A small image flow-matching model, trained from scratch.
Model: 2.79M parameters, norm layernorm, activation silu.
Training: soap at rate 0.002, 9600 steps, batches of 128.
Data: 101725 training examples, 12.1 epochs.
Rows from block 7 of a small image flow-matching model, named by matrix and row number. Rows with one number belong to one channel. Each number is 200 + 30 x the weight over its row's rms, rounded and kept within 0 to 999. All counts start at 0. After the name is the row's rms in percent of the matrix's.
After each channel's rows are labels from the 100 images, of 14976 (inputs lightly noised), where the channel reaches its highest value: "top examples" is what is common among them; "peak on" is the class under the peak. Only what is clearly more common there than usual is listed. The data: drawn small creatures on textured ground. In brackets: how many of the 100, against the usual share in percent.
# convs0: first 3x3 conv (model.decb.0.1.convs.0.weight, 128x128x3x3, each kernel summed), inputs 0-127
# convs1: second 3x3 conv (model.decb.0.1.convs.1.weight, 128x128x3x3, transposed, each kernel summed), outputs 0-127

convs0.52,099,144,142,184,198,207,151,211,164,215,142,183,183,215,189,242,206,223,195,182,202,168,195,174,114,208,190,225,224,221,217,171,226,218,163,213,193,199,199,206,144,211,186,220,211,197,187,170,180,207,197,183,183,187,227,200,270,225,239,175,160,217,216,207,198,253,162,214,235,227,214,151,247,128,186,248,199,216,166,245,226,206,176,200,235,202,176,194,236,191,236,217,205,218,204,194,209,223,165,234,149,197,205,242,199,224,195,268,190,188,194,164,221,251,232,195,185,217,187,188,222,206,166,233,167,179,225,312,220
convs1.52,070,209,236,196,173,197,239,160,266,204,224,228,209,212,199,231,163,171,242,181,196,224,208,195,225,229,194,229,222,149,183,148,170,217,209,214,174,172,215,201,263,213,149,212,191,207,187,216,194,209,166,203,222,184,198,261,170,262,161,254,238,168,186,230,210,205,190,191,160,236,205,199,184,189,184,153,207,200,234,172,168,177,168,205,166,194,217,254,150,247,258,193,245,184,155,155,187,191,192,198,261,180,171,145,228,187,208,160,166,227,176,198,159,171,164,262,195,160,197,224,173,150,237,185,189,200,182,154,215
top examples: teal (37 vs 7.8)
peak on: body (37 vs 12)

convs0.35,103,245,223,259,190,220,215,239,183,189,169,173,225,219,224,206,139,253,182,251,201,211,237,204,186,186,240,183,170,170,186,224,207,204,197,195,271,189,204,214,243,161,193,194,200,162,213,203,193,255,197,179,234,176,201,196,218,190,204,201,194,106,196,197,115,203,229,205,206,192,190,196,211,170,149,186,134,198,200,219,213,199,199,195,148,101,176,182,184,211,169,216,218,204,251,185,239,196,171,173,262,242,220,196,164,231,268,227,224,205,190,206,227,201,160,205,197,213,199,200,196,247,193,224,259,209,212,177,196
convs1.35,091,141,252,206,187,173,184,177,223,219,154,231,235,171,196,178,187,159,187,215,185,197,168,217,195,208,143,206,192,192,249,177,184,186,163,183,142,219,199,183,120,196,204,193,208,248,209,183,157,227,195,229,228,234,194,193,194,200,202,163,231,225,221,215,165,214,220,209,215,175,229,190,191,197,272,163,195,157,203,120,229,204,176,157,191,199,211,243,180,178,179,214,197,212,137,205,172,226,169,267,166,209,210,162,158,222,190,213,213,214,221,226,176,181,181,116,198,234,174,209,173,133,217,179,170,217,256,195,152
top examples: purple (92 vs 8.6); snake (35 vs 8.2); dragonfly (25 vs 8.3)
peak on: body (88 vs 12)

convs0.66,094,177,251,251,184,172,242,188,189,216,131,204,213,189,245,214,203,224,149,205,203,146,186,233,248,239,235,232,197,163,156,222,185,220,179,204,178,187,208,180,262,180,208,196,201,202,172,212,207,232,197,189,212,247,202,196,187,211,229,276,206,126,181,191,191,222,190,242,193,201,215,199,168,239,193,172,206,210,221,182,185,155,272,175,182,160,204,201,253,159,156,195,193,190,218,272,214,206,216,234,230,191,140,188,211,184,194,174,199,231,227,231,223,193,152,171,190,208,239,217,173,189,223,175,235,188,255,121,188
convs1.66,082,193,191,184,253,182,150,248,189,189,253,182,184,190,191,207,196,182,217,228,172,269,193,184,152,201,169,173,265,212,268,194,169,146,186,175,187,192,197,241,130,194,195,188,167,208,202,136,200,175,191,202,219,176,208,199,233,189,199,136,212,195,180,231,207,174,208,173,182,154,165,215,222,192,197,234,175,191,209,251,214,204,161,221,200,201,240,200,111,180,185,172,226,229,180,162,243,241,241,212,124,218,227,213,134,254,206,231,211,186,195,168,209,200,184,212,190,144,149,199,209,230,223,197,198,204,217,198,210
top examples: purple (70 vs 8.6); snake (25 vs 8.2)
peak on: body (47 vs 12)

convs0.15,111,250,175,213,206,189,219,234,211,233,193,217,184,235,223,183,223,225,179,170,205,257,152,205,211,225,215,165,161,222,214,160,173,150,236,161,169,171,227,207,224,160,189,220,198,216,223,200,186,145,241,153,187,199,221,210,205,220,247,195,227,212,169,222,168,215,199,227,228,197,199,185,236,147,242,191,213,189,199,190,192,159,249,182,211,174,177,188,196,222,167,209,212,150,238,171,191,253,229,251,192,207,200,202,176,233,233,119,210,280,189,229,207,293,202,211,203,240,215,189,183,215,194,171,190,129,231,177,256
convs1.15,111,151,207,198,196,185,173,226,139,242,155,238,184,191,158,235,190,261,181,226,208,175,207,176,192,105,185,211,259,196,187,274,220,237,182,146,170,171,189,213,220,212,238,185,211,210,247,155,222,216,194,223,226,201,159,200,169,187,181,207,144,185,243,145,207,204,175,208,204,174,134,194,184,202,185,212,240,225,189,209,186,217,152,167,163,229,208,207,208,155,177,190,222,261,198,195,240,222,206,168,201,205,171,217,260,150,196,256,223,176,196,158,240,181,200,220,184,223,179,205,226,199,151,184,198,233,203,195,203
top examples: snail (29 vs 8.2); turtle (28 vs 8.3)
peak on: body (84 vs 12)

convs0.17,087,226,240,239,178,198,199,220,156,241,209,134,207,117,224,172,188,178,226,196,208,269,238,276,182,209,246,170,194,177,292,244,211,202,208,200,185,230,271,215,194,215,209,202,161,166,194,200,191,217,193,262,160,148,233,217,196,183,226,214,207,161,217,209,186,164,207,186,229,148,175,242,186,186,189,210,232,203,213,220,169,235,140,199,211,231,232,230,184,195,212,231,198,172,243,202,209,220,233,190,213,188,154,214,167,190,186,202,232,167,251,251,205,234,231,185,228,201,166,171,222,211,204,197,233,212,182,221,187
convs1.17,092,185,195,170,217,189,191,203,246,260,163,268,205,234,160,219,168,247,183,204,246,193,227,161,241,230,144,195,188,250,143,162,185,215,215,179,183,163,165,192,218,193,227,210,213,206,182,217,215,160,200,193,270,224,148,224,168,226,198,202,213,168,204,181,256,272,161,187,159,204,190,190,198,197,188,202,191,261,144,180,200,199,203,160,182,204,189,172,187,230,221,239,237,233,175,189,231,222,152,199,192,181,226,198,254,212,188,177,189,262,172,152,216,254,150,208,185,201,225,259,179,219,200,219,204,188,217,197,241
top examples: crab (25 vs 8.6)
peak on: body (81 vs 12)

convs0.39,118,219,240,106,253,171,233,211,176,185,204,202,165,228,195,198,202,215,213,188,234,127,322,227,204,192,134,175,180,189,172,202,217,195,206,200,192,222,230,164,214,256,235,224,231,178,224,214,189,202,172,166,207,231,171,197,250,258,129,178,221,224,170,175,195,129,216,145,191,207,218,205,189,200,200,230,213,219,210,195,194,170,211,189,208,195,205,184,211,180,203,170,209,229,214,208,228,165,138,200,193,195,153,235,190,219,212,200,177,176,217,200,224,278,191,193,175,158,184,168,222,191,164,226,195,181,196,198,204
convs1.39,129,183,181,201,168,215,191,203,178,217,205,207,245,186,222,202,171,193,206,152,189,257,157,165,208,191,244,220,251,228,230,152,184,188,259,196,197,153,182,204,193,161,202,160,155,212,190,231,206,210,223,186,235,200,190,230,190,139,232,211,197,196,225,182,234,263,188,236,219,166,213,192,250,179,198,229,215,168,196,154,229,212,222,176,181,215,218,184,148,208,147,232,188,206,143,183,218,245,152,222,229,175,258,168,175,140,177,162,204,218,173,212,115,235,200,166,211,223,199,222,165,260,225,147,169,196,220,206,166
top examples: striped (74 vs 16.7); large (55 vs 26.1); pink (32 vs 8.3); colour: orange (28 vs 8.2)
peak on: body (99 vs 12)

convs0.86,089,216,195,220,302,206,218,184,181,217,181,166,210,186,199,224,180,173,188,191,243,221,239,219,165,173,190,184,213,226,196,209,185,234,234,192,215,206,229,249,183,199,218,185,180,164,221,189,218,217,223,160,204,168,189,206,188,180,277,173,200,204,153,220,179,123,214,232,194,181,152,190,186,225,219,225,157,185,150,175,209,180,283,97,196,225,215,213,229,226,179,244,214,233,234,148,224,180,268,219,176,136,210,234,172,187,201,184,181,197,227,202,193,228,212,204,167,212,242,244,224,218,221,182,171,210,200,218,184
convs1.86,088,189,215,174,153,192,139,164,182,240,241,246,235,237,184,215,204,223,236,206,115,186,207,168,175,242,190,205,150,146,173,187,194,174,223,210,219,199,221,166,163,173,210,217,261,231,188,212,192,189,216,191,204,178,222,213,215,186,112,191,225,189,202,177,221,233,171,196,187,165,210,199,270,196,210,215,214,240,193,239,175,193,144,233,210,184,194,219,148,205,168,198,218,188,206,218,177,193,176,251,225,213,154,205,180,204,126,172,219,169,194,262,245,246,220,225,193,223,236,194,202,265,198,237,179,192,176,196,160
top examples: starfish (56 vs 8.8); dragonfly (27 vs 8.3); colour: brown (25 vs 8.4)
peak on: body (89 vs 12)

convs0.37,119,170,156,143,240,176,195,187,180,199,223,224,201,210,216,239,206,232,228,155,116,190,212,200,212,258,146,205,195,192,226,196,212,169,215,246,200,191,195,215,184,209,116,229,194,172,266,160,206,200,169,192,206,218,201,203,191,207,129,191,215,228,149,231,217,189,275,196,169,197,237,139,223,214,161,143,231,170,205,212,179,219,162,148,205,227,166,187,231,245,205,230,217,179,184,211,251,205,228,242,217,217,189,192,198,243,216,229,189,212,189,194,250,257,203,233,212,159,177,189,184,176,209,212,177,235,170,171,182
convs1.37,113,216,164,195,205,205,216,198,183,207,203,200,190,179,198,203,188,178,188,211,240,221,159,235,179,139,277,205,224,212,211,252,201,234,196,204,192,154,189,234,195,170,224,181,202,181,138,238,157,219,251,195,157,201,200,186,220,214,203,189,186,269,197,200,171,176,127,207,178,241,185,261,238,238,193,191,180,200,221,205,216,224,165,228,128,193,259,206,178,207,187,206,222,206,197,207,171,264,151,195,187,204,197,146,157,190,189,177,247,167,244,226,154,218,202,162,218,235,190,238,240,187,155,238,175,170,261,159,185
top examples: caterpillar (51 vs 8.3); orange (36 vs 8.2); snake (26 vs 8.2)
peak on: body (92 vs 12)

convs0.5,100,154,220,206,312,167,223,186,182,184,227,149,193,173,228,182,188,171,189,148,181,206,203,248,216,179,171,203,214,157,202,196,211,224,221,187,192,224,210,299,183,211,208,203,158,148,125,217,214,190,175,181,169,187,189,216,204,176,180,189,206,214,173,218,206,135,244,166,225,149,181,182,193,225,234,216,187,218,199,210,201,175,268,130,211,247,189,222,178,200,185,189,196,228,222,200,253,139,249,205,209,225,201,212,202,240,211,197,201,210,159,205,187,124,208,194,178,226,231,188,193,184,196,168,243,201,188,208,180
convs1.5,165,269,136,174,156,181,202,163,209,181,176,220,161,208,155,223,195,196,244,224,219,200,187,255,155,155,163,221,169,222,226,234,204,168,166,172,214,137,199,190,195,216,202,209,189,243,232,183,177,161,250,220,204,196,204,214,209,168,215,191,194,209,248,221,195,171,200,169,167,215,204,226,206,222,213,204,135,132,154,193,208,235,204,162,197,209,154,166,157,161,194,253,235,217,212,174,221,210,219,178,184,177,196,209,162,135,172,231,248,191,179,216,169,183,260,179,234,212,223,199,254,210,206,186,163,216,246,169,148
top examples: starfish (58 vs 8.8); dragonfly (38 vs 8.3); orange (36 vs 8.2)
peak on: body (96 vs 12)

convs0.100,083,206,209,215,203,205,223,200,211,219,196,245,170,252,178,171,200,211,193,178,199,222,213,191,177,192,218,186,210,225,212,212,172,222,219,163,178,173,210,219,232,155,187,205,245,197,260,201,206,205,240,201,208,199,193,187,149,179,236,246,188,214,188,192,181,232,219,180,203,181,175,264,201,222,163,191,214,196,219,226,141,211,207,175,188,182,159,272,166,243,202,204,204,188,183,255,203,281,184,223,195,218,229,257,205,227,228,179,219,194,138,208,174,199,202,236,211,211,177,184,163,197,229,241,166,76,213,266,279
convs1.100,073,234,230,197,205,197,176,177,167,220,177,195,198,190,189,233,187,194,210,193,179,172,210,211,251,224,198,157,164,170,221,238,193,177,234,269,180,157,232,183,234,238,226,203,176,228,161,191,203,218,171,189,241,227,173,209,276,209,178,185,207,168,179,230,199,231,208,205,241,176,187,149,220,170,188,213,199,191,200,209,249,189,157,212,195,176,232,99,181,180,152,191,199,181,216,142,192,170,226,196,201,155,161,157,235,148,197,174,183,216,212,194,246,182,181,235,284,201,159,217,248,197,244,149,219,233,216,164,238
top examples: striped (46 vs 16.7); starfish (29 vs 8.8)
peak on: body (92 vs 12)

convs0.10,101,225,182,162,185,184,250,171,201,220,205,219,228,156,222,201,187,165,214,248,196,221,109,180,169,229,220,157,207,185,205,182,189,219,248,204,202,242,151,197,218,180,198,218,170,212,202,233,186,185,183,190,172,210,168,168,241,184,266,212,208,178,225,188,234,215,162,222,240,198,226,181,207,181,208,167,197,185,221,174,144,166,154,151,184,211,216,232,187,235,255,187,215,261,166,160,213,211,308,267,226,211,239,196,209,204,207,174,195,232,200,211,236,179,209,174,237,205,186,225,231,181,263,228,213,204,249,174,194
convs1.10,098,207,198,196,199,214,176,283,207,207,193,191,179,231,163,220,209,231,138,168,221,201,210,208,243,217,164,251,221,209,198,228,178,215,186,185,196,207,182,161,167,200,233,164,255,220,228,208,255,195,220,202,225,148,238,161,154,191,175,210,227,225,200,209,170,213,243,229,155,188,152,226,206,202,241,176,188,231,208,225,241,199,236,168,239,226,151,200,242,184,135,257,200,196,199,218,216,234,145,99,177,202,188,196,229,223,201,230,202,165,220,206,197,192,191,230,161,224,183,218,181,245,146,201,219,173,182,253,164
top examples: plain (38 vs 16.6); snail (27 vs 8.2)
peak on: body (58 vs 12)

convs0.116,097,225,194,229,307,225,238,186,187,195,209,206,231,171,217,224,177,181,217,194,157,166,249,217,199,191,161,217,169,202,190,179,219,177,233,197,194,215,315,202,214,241,217,198,191,151,211,188,224,216,198,186,187,181,208,202,262,178,148,183,231,231,134,194,217,215,220,180,215,279,127,204,199,237,202,225,209,226,183,198,192,236,152,214,189,190,191,200,227,190,176,233,225,211,187,172,180,143,135,170,179,202,212,165,235,216,231,172,207,172,154,174,140,175,199,217,180,200,178,216,202,209,219,224,186,219,235,178,195
convs1.116,098,228,224,189,159,190,195,196,221,200,182,228,149,223,179,182,202,144,176,184,220,230,166,239,151,255,211,193,208,182,155,131,242,244,222,256,225,181,129,227,188,200,242,219,185,295,190,177,198,131,246,196,204,211,200,208,159,205,260,187,183,188,246,199,227,211,158,212,240,151,200,167,187,186,198,184,232,187,202,197,224,152,200,180,205,183,207,247,183,237,195,191,189,195,190,202,263,248,209,184,206,183,189,220,187,246,192,189,211,184,217,210,238,225,225,207,214,124,200,224,194,182,229,146,184,171,231,181,219
top examples: striped (40 vs 16.7); beetle (35 vs 8.5); orange (30 vs 8.2)
peak on: body (88 vs 12)

convs0.122,091,196,221,200,254,208,182,216,214,198,209,253,188,186,223,233,200,207,218,181,244,183,233,234,192,173,213,181,168,185,141,189,204,161,221,217,171,203,228,235,209,219,214,204,163,131,253,215,249,214,177,192,230,159,188,209,228,221,153,175,203,185,160,207,224,83,218,159,197,249,185,164,185,172,216,217,208,201,198,215,166,240,257,242,168,223,208,210,208,161,175,217,205,160,174,171,219,167,233,191,202,202,185,176,182,190,178,196,189,134,164,222,179,277,216,206,189,242,197,174,153,225,148,183,237,207,172,225,150
convs1.122,120,190,196,177,181,220,217,165,178,152,186,212,194,195,194,180,206,182,209,201,242,166,219,170,227,172,184,213,203,228,240,213,185,168,256,178,234,229,213,214,182,207,160,191,171,175,196,196,216,246,151,177,147,228,184,212,199,195,241,179,202,200,222,232,171,166,187,134,252,173,208,202,171,229,182,207,199,195,218,192,176,132,202,119,207,221,202,157,229,202,169,190,126,199,222,207,209,234,128,238,218,210,199,219,202,199,231,172,118,239,225,188,269,200,222,220,144,175,158,233,184,153,197,185,203,262,156,169,202
top examples: dragonfly (38 vs 8.3); starfish (35 vs 8.8)
peak on: body (95 vs 12)

convs0.46,118,199,241,221,206,194,237,196,200,209,201,187,183,230,233,212,227,209,200,213,220,201,213,207,201,194,219,209,187,200,193,204,202,212,202,217,203,198,212,220,192,232,226,0,208,185,212,231,152,168,194,199,219,215,189,198,203,185,221,196,218,204,206,203,224,209,197,186,220,201,222,192,186,174,230,252,231,200,199,170,215,230,198,210,192,191,192,204,152,205,204,192,198,200,198,209,193,189,196,206,227,164,205,176,211,192,231,179,192,222,225,213,219,227,208,217,196,209,184,186,187,210,188,191,228,177,185,219,231
convs1.46,133,204,182,183,160,192,159,234,243,201,197,195,278,195,220,228,239,219,167,230,192,213,184,230,177,209,142,211,190,195,204,241,220,166,162,190,238,219,221,217,275,166,199,351,205,185,231,187,166,208,153,177,192,186,224,226,215,194,204,193,164,183,205,175,204,224,229,233,171,176,203,223,213,180,184,176,203,185,197,188,153,172,180,194,177,176,228,226,203,220,182,197,249,197,195,228,211,206,199,175,239,255,202,243,175,236,203,196,197,211,185,161,181,213,191,214,251,256,215,191,241,173,188,191,225,243,250,167,156
top examples: white (77 vs 8.6); snake (30 vs 8.2)
peak on: body (94 vs 12)

convs0.48,136,187,199,168,126,250,201,211,219,159,216,259,196,253,227,166,206,191,200,130,296,229,178,195,157,180,221,207,176,186,222,231,281,114,174,230,170,194,132,138,212,181,182,206,217,127,226,193,221,205,157,183,193,221,240,218,184,237,205,169,200,219,178,224,198,230,177,161,207,196,223,206,223,174,231,177,220,213,232,192,190,191,207,215,205,191,166,153,205,208,170,179,191,158,193,201,166,198,209,213,175,197,174,207,224,206,195,215,189,169,262,205,207,213,200,183,195,219,218,150,151,201,233,183,160,209,190,177,214
convs1.48,144,188,227,214,223,111,189,139,209,248,182,198,144,177,194,236,167,225,164,194,119,153,177,173,196,244,205,218,185,229,200,211,135,208,176,200,166,186,251,230,199,203,204,222,168,143,187,190,183,168,238,228,248,220,208,148,196,143,170,181,170,206,212,207,180,190,222,223,194,203,165,177,197,191,223,189,217,194,181,201,180,204,155,203,219,153,237,166,252,194,237,219,164,212,234,203,211,232,178,153,134,178,219,254,226,216,208,223,163,198,183,157,217,187,201,168,227,194,215,168,235,179,198,217,247,248,177,234,199
top examples: caterpillar (89 vs 8.3)
peak on: body (97 vs 12)

convs0.41,077,218,213,201,199,165,238,188,303,188,178,207,141,193,191,171,206,248,209,251,214,137,200,186,216,196,226,185,213,182,214,162,215,218,186,210,223,228,179,201,207,180,197,193,203,193,204,212,193,202,197,195,219,141,264,236,203,194,196,157,160,149,200,195,179,241,232,244,233,168,148,203,223,230,169,196,169,219,144,206,221,178,247,132,199,258,171,192,244,264,194,188,182,220,184,209,213,217,230,174,189,226,258,169,196,187,224,201,204,187,246,247,230,240,201,178,162,193,229,217,186,182,209,140,237,180,234,237,246
convs1.41,080,194,202,211,212,169,198,203,115,232,215,204,266,206,217,216,228,165,215,190,197,229,198,188,172,192,179,218,227,164,213,247,171,134,200,169,198,167,218,178,175,255,218,211,189,234,191,196,155,201,234,196,222,244,150,221,168,157,220,206,239,193,185,200,292,232,167,209,153,206,241,164,159,225,194,147,204,168,216,176,204,212,167,252,195,149,215,173,195,190,267,248,208,166,177,165,197,188,167,254,201,170,181,179,174,169,232,197,187,204,176,209,244,184,206,214,225,164,182,190,249,219,177,258,192,213,209,149,185
top examples: purple (39 vs 8.6); dragonfly (35 vs 8.3); starfish (35 vs 8.8)
peak on: body (99 vs 12)

convs0.84,091,189,253,230,249,241,212,227,172,208,231,207,201,201,188,255,178,166,207,200,157,225,209,222,174,278,181,138,179,200,188,202,223,141,179,200,180,177,195,238,251,175,244,216,223,209,217,246,182,183,133,212,245,208,220,248,198,176,204,185,202,215,176,173,230,204,213,204,165,178,215,174,200,185,177,227,221,224,208,214,210,246,174,233,188,186,172,195,165,116,209,168,240,245,182,196,251,228,240,167,221,163,243,239,221,181,180,179,181,224,212,209,164,221,160,140,192,182,165,185,231,150,162,157,217,246,225,193,194
convs1.84,091,187,178,201,228,179,245,250,175,282,193,185,187,189,259,187,231,188,213,169,196,199,193,190,187,132,217,179,170,207,226,232,182,177,152,206,211,212,185,187,155,227,198,169,200,212,178,217,234,151,274,224,176,232,181,146,192,212,251,184,231,213,211,231,182,167,154,178,257,204,230,189,171,235,212,181,200,230,211,215,194,168,202,194,202,179,228,224,177,233,220,225,147,213,206,200,202,300,149,223,198,219,173,161,173,234,266,183,178,230,216,153,201,207,242,233,196,196,249,181,222,204,203,147,200,158,181,213,177
top examples: snail (53 vs 8.2); white (34 vs 8.6); grey (33 vs 8.7)
peak on: body (90 vs 12)

convs0.23,117,163,175,175,236,193,233,202,236,195,207,210,181,159,206,159,228,252,138,169,197,168,238,173,252,151,222,203,212,175,192,195,145,218,217,179,211,213,194,195,213,256,211,184,177,165,239,194,236,197,186,175,209,183,184,195,206,183,254,209,176,229,189,220,249,270,168,201,228,259,163,197,202,214,160,177,211,167,204,170,159,195,194,239,193,205,204,159,239,177,203,188,230,163,239,202,226,210,238,225,142,219,190,202,167,231,223,187,224,237,300,257,221,215,192,233,198,166,199,193,213,175,211,187,148,280,192,217,212
convs1.23,091,188,246,214,179,225,174,230,166,187,202,215,224,217,199,187,191,182,260,279,263,185,172,214,166,220,156,189,185,238,200,220,198,215,226,190,197,173,193,247,206,142,196,241,215,157,200,259,194,209,236,236,205,215,172,195,198,228,167,161,207,194,212,206,195,177,220,173,177,157,206,194,194,130,187,233,229,149,184,204,234,225,224,214,186,213,173,176,147,212,161,217,181,221,206,205,180,134,140,188,246,175,171,197,214,156,166,150,183,229,174,133,130,197,245,165,194,187,226,225,228,232,207,198,214,135,190,196,225
top examples: caterpillar (39 vs 8.3); green (25 vs 8)
peak on: body (76 vs 12)

convs0.120,080,176,177,174,227,178,221,202,235,238,141,241,199,202,250,153,184,193,197,254,210,183,248,217,223,220,186,232,234,190,208,253,229,184,213,173,252,210,232,149,204,212,224,168,220,188,242,183,200,235,210,218,171,208,196,184,144,222,221,220,208,251,172,217,159,215,200,232,202,184,207,212,158,157,219,181,153,226,199,242,188,146,178,244,175,138,237,251,180,203,183,195,197,218,206,158,203,256,195,247,223,204,137,181,192,230,185,308,183,173,184,182,168,153,189,207,196,197,176,234,178,210,217,189,176,177,196,184,232
convs1.120,074,201,235,175,221,199,192,192,201,200,229,209,227,200,183,180,222,218,267,195,188,197,167,222,147,153,263,220,162,226,203,138,201,185,157,276,112,222,188,239,153,130,182,182,193,194,182,269,172,187,189,182,219,177,216,179,216,183,207,180,207,179,243,160,214,232,223,162,198,199,242,210,226,161,220,205,189,194,199,184,215,210,214,193,164,246,193,202,172,216,162,182,179,187,224,201,223,220,185,161,145,169,230,246,205,191,208,102,171,208,229,222,215,225,219,227,243,193,212,159,234,197,227,176,189,230,185,230,241
top examples: teal (61 vs 7.8)
peak on: body (85 vs 12)

convs0.80,070,167,181,182,201,206,240,169,233,202,224,173,192,223,228,206,214,193,197,225,198,266,182,179,175,191,160,206,245,205,187,207,212,144,217,208,213,172,218,284,201,246,188,154,207,79,199,171,251,212,179,228,200,186,178,205,203,226,241,183,193,219,221,194,203,246,168,212,232,210,167,221,194,173,279,252,231,134,207,165,194,178,141,237,192,170,221,222,219,190,143,275,190,216,214,244,188,212,188,215,181,195,182,206,142,237,189,202,222,203,194,203,244,198,223,224,239,198,204,207,224,205,227,160,206,182,192,215,192
convs1.80,072,202,216,221,223,202,182,235,231,213,188,212,183,204,198,200,174,211,200,219,211,203,223,265,218,151,152,150,183,195,229,132,229,229,185,219,177,245,181,220,219,243,194,222,186,85,219,172,142,183,226,162,200,172,176,255,190,194,208,212,195,154,154,186,194,154,216,180,197,200,213,184,206,239,190,215,198,206,196,223,210,230,238,162,205,158,164,222,148,187,223,134,182,207,175,176,210,195,254,183,259,224,206,243,232,145,185,193,175,254,207,156,182,191,161,199,157,228,170,165,209,191,188,261,187,225,195,192,212
top examples: white (72 vs 8.6); plain (50 vs 16.6)
peak on: body (83 vs 12)

convs0.14,074,228,156,218,238,192,183,223,190,196,182,273,165,222,196,232,196,188,202,187,215,213,243,206,175,227,149,169,211,231,232,195,177,205,162,204,192,219,165,175,222,146,144,185,222,174,226,212,211,214,197,184,185,186,158,175,155,155,144,197,209,229,133,217,177,226,216,178,187,219,211,214,226,206,231,191,182,225,209,220,133,158,186,185,182,203,153,304,225,216,191,209,160,171,203,198,113,214,211,200,204,209,216,232,209,208,218,189,218,161,114,189,171,226,184,219,266,224,211,184,179,201,200,219,212,200,240,262,196
convs1.14,066,174,218,187,170,218,213,224,156,174,209,156,184,197,201,236,191,203,186,161,182,150,195,175,193,183,217,175,191,157,178,191,204,245,216,250,250,243,178,211,204,210,247,214,193,154,255,178,212,163,171,234,194,232,189,262,224,236,261,186,205,193,239,206,183,245,234,164,163,198,215,181,193,179,194,230,211,202,203,205,234,218,208,204,264,158,259,132,190,182,217,174,206,229,191,169,246,248,177,201,113,205,174,179,192,167,160,233,180,147,260,204,188,199,245,184,197,203,166,201,266,203,241,213,197,193,219,168,185
top examples: dragonfly (52 vs 8.3); grey (32 vs 8.7)
peak on: body (53 vs 12)

convs0.12,097,189,251,231,157,210,206,154,191,219,184,225,199,191,200,211,219,162,240,214,136,174,205,175,169,248,192,209,195,217,245,192,213,187,302,226,193,176,165,172,130,163,142,185,205,106,197,155,208,191,192,182,169,236,205,175,195,231,165,154,203,270,202,183,185,162,251,184,226,189,236,225,182,185,204,209,228,158,159,178,205,214,300,199,185,188,214,202,159,214,154,219,246,191,182,203,202,208,195,208,191,217,210,199,181,227,187,209,219,187,212,189,203,181,261,179,206,178,228,217,222,214,214,193,228,230,193,168,213
convs1.12,103,240,153,125,193,196,108,189,193,171,170,230,176,185,202,165,199,227,172,200,214,247,181,226,167,160,223,196,157,184,188,212,198,214,166,195,224,204,206,205,262,217,186,208,191,174,184,182,227,210,191,200,214,152,196,198,200,223,229,264,192,139,159,192,213,202,133,212,157,203,214,158,196,199,166,179,148,214,245,235,211,181,131,138,191,191,201,168,200,199,186,182,213,235,219,147,183,119,167,183,187,134,205,188,192,190,202,202,182,199,179,196,209,231,187,198,218,237,181,202,131,161,171,199,176,163,211,202,240
top examples: snail (57 vs 8.2); turtle (31 vs 8.3)
peak on: limb or head (65 vs 2.2); body (32 vs 12)

convs0.19,114,199,222,178,163,283,209,202,246,197,227,227,203,198,200,162,185,129,205,161,264,296,174,215,189,171,220,211,212,202,142,207,181,130,201,213,189,188,235,126,213,212,222,210,138,164,207,237,225,213,169,211,228,217,172,164,164,222,217,214,196,224,187,239,193,217,181,150,228,256,233,154,212,187,190,185,214,184,194,193,181,213,220,241,187,219,175,202,209,211,197,191,207,140,220,219,142,199,185,175,200,181,219,201,220,206,200,271,180,180,213,165,194,156,210,180,220,206,167,140,173,216,183,166,231,197,159,215,214
convs1.19,132,220,233,177,226,136,207,232,162,214,178,137,187,181,197,134,213,231,182,210,115,187,192,169,213,187,185,222,258,263,230,211,199,134,174,162,186,167,201,185,179,172,177,240,258,184,173,174,173,173,239,186,186,198,188,208,217,216,193,225,195,244,222,164,185,138,256,197,181,154,160,218,183,198,173,188,169,206,206,232,255,194,198,208,150,158,209,156,204,231,226,205,169,192,206,191,210,172,191,184,225,213,209,212,187,196,197,163,224,190,250,166,136,189,209,225,209,206,218,197,215,243,161,245,172,234,259,216,216
top examples: crab (48 vs 8.6); orange (29 vs 8.2); yellow (25 vs 8.4)
peak on: body (89 vs 12)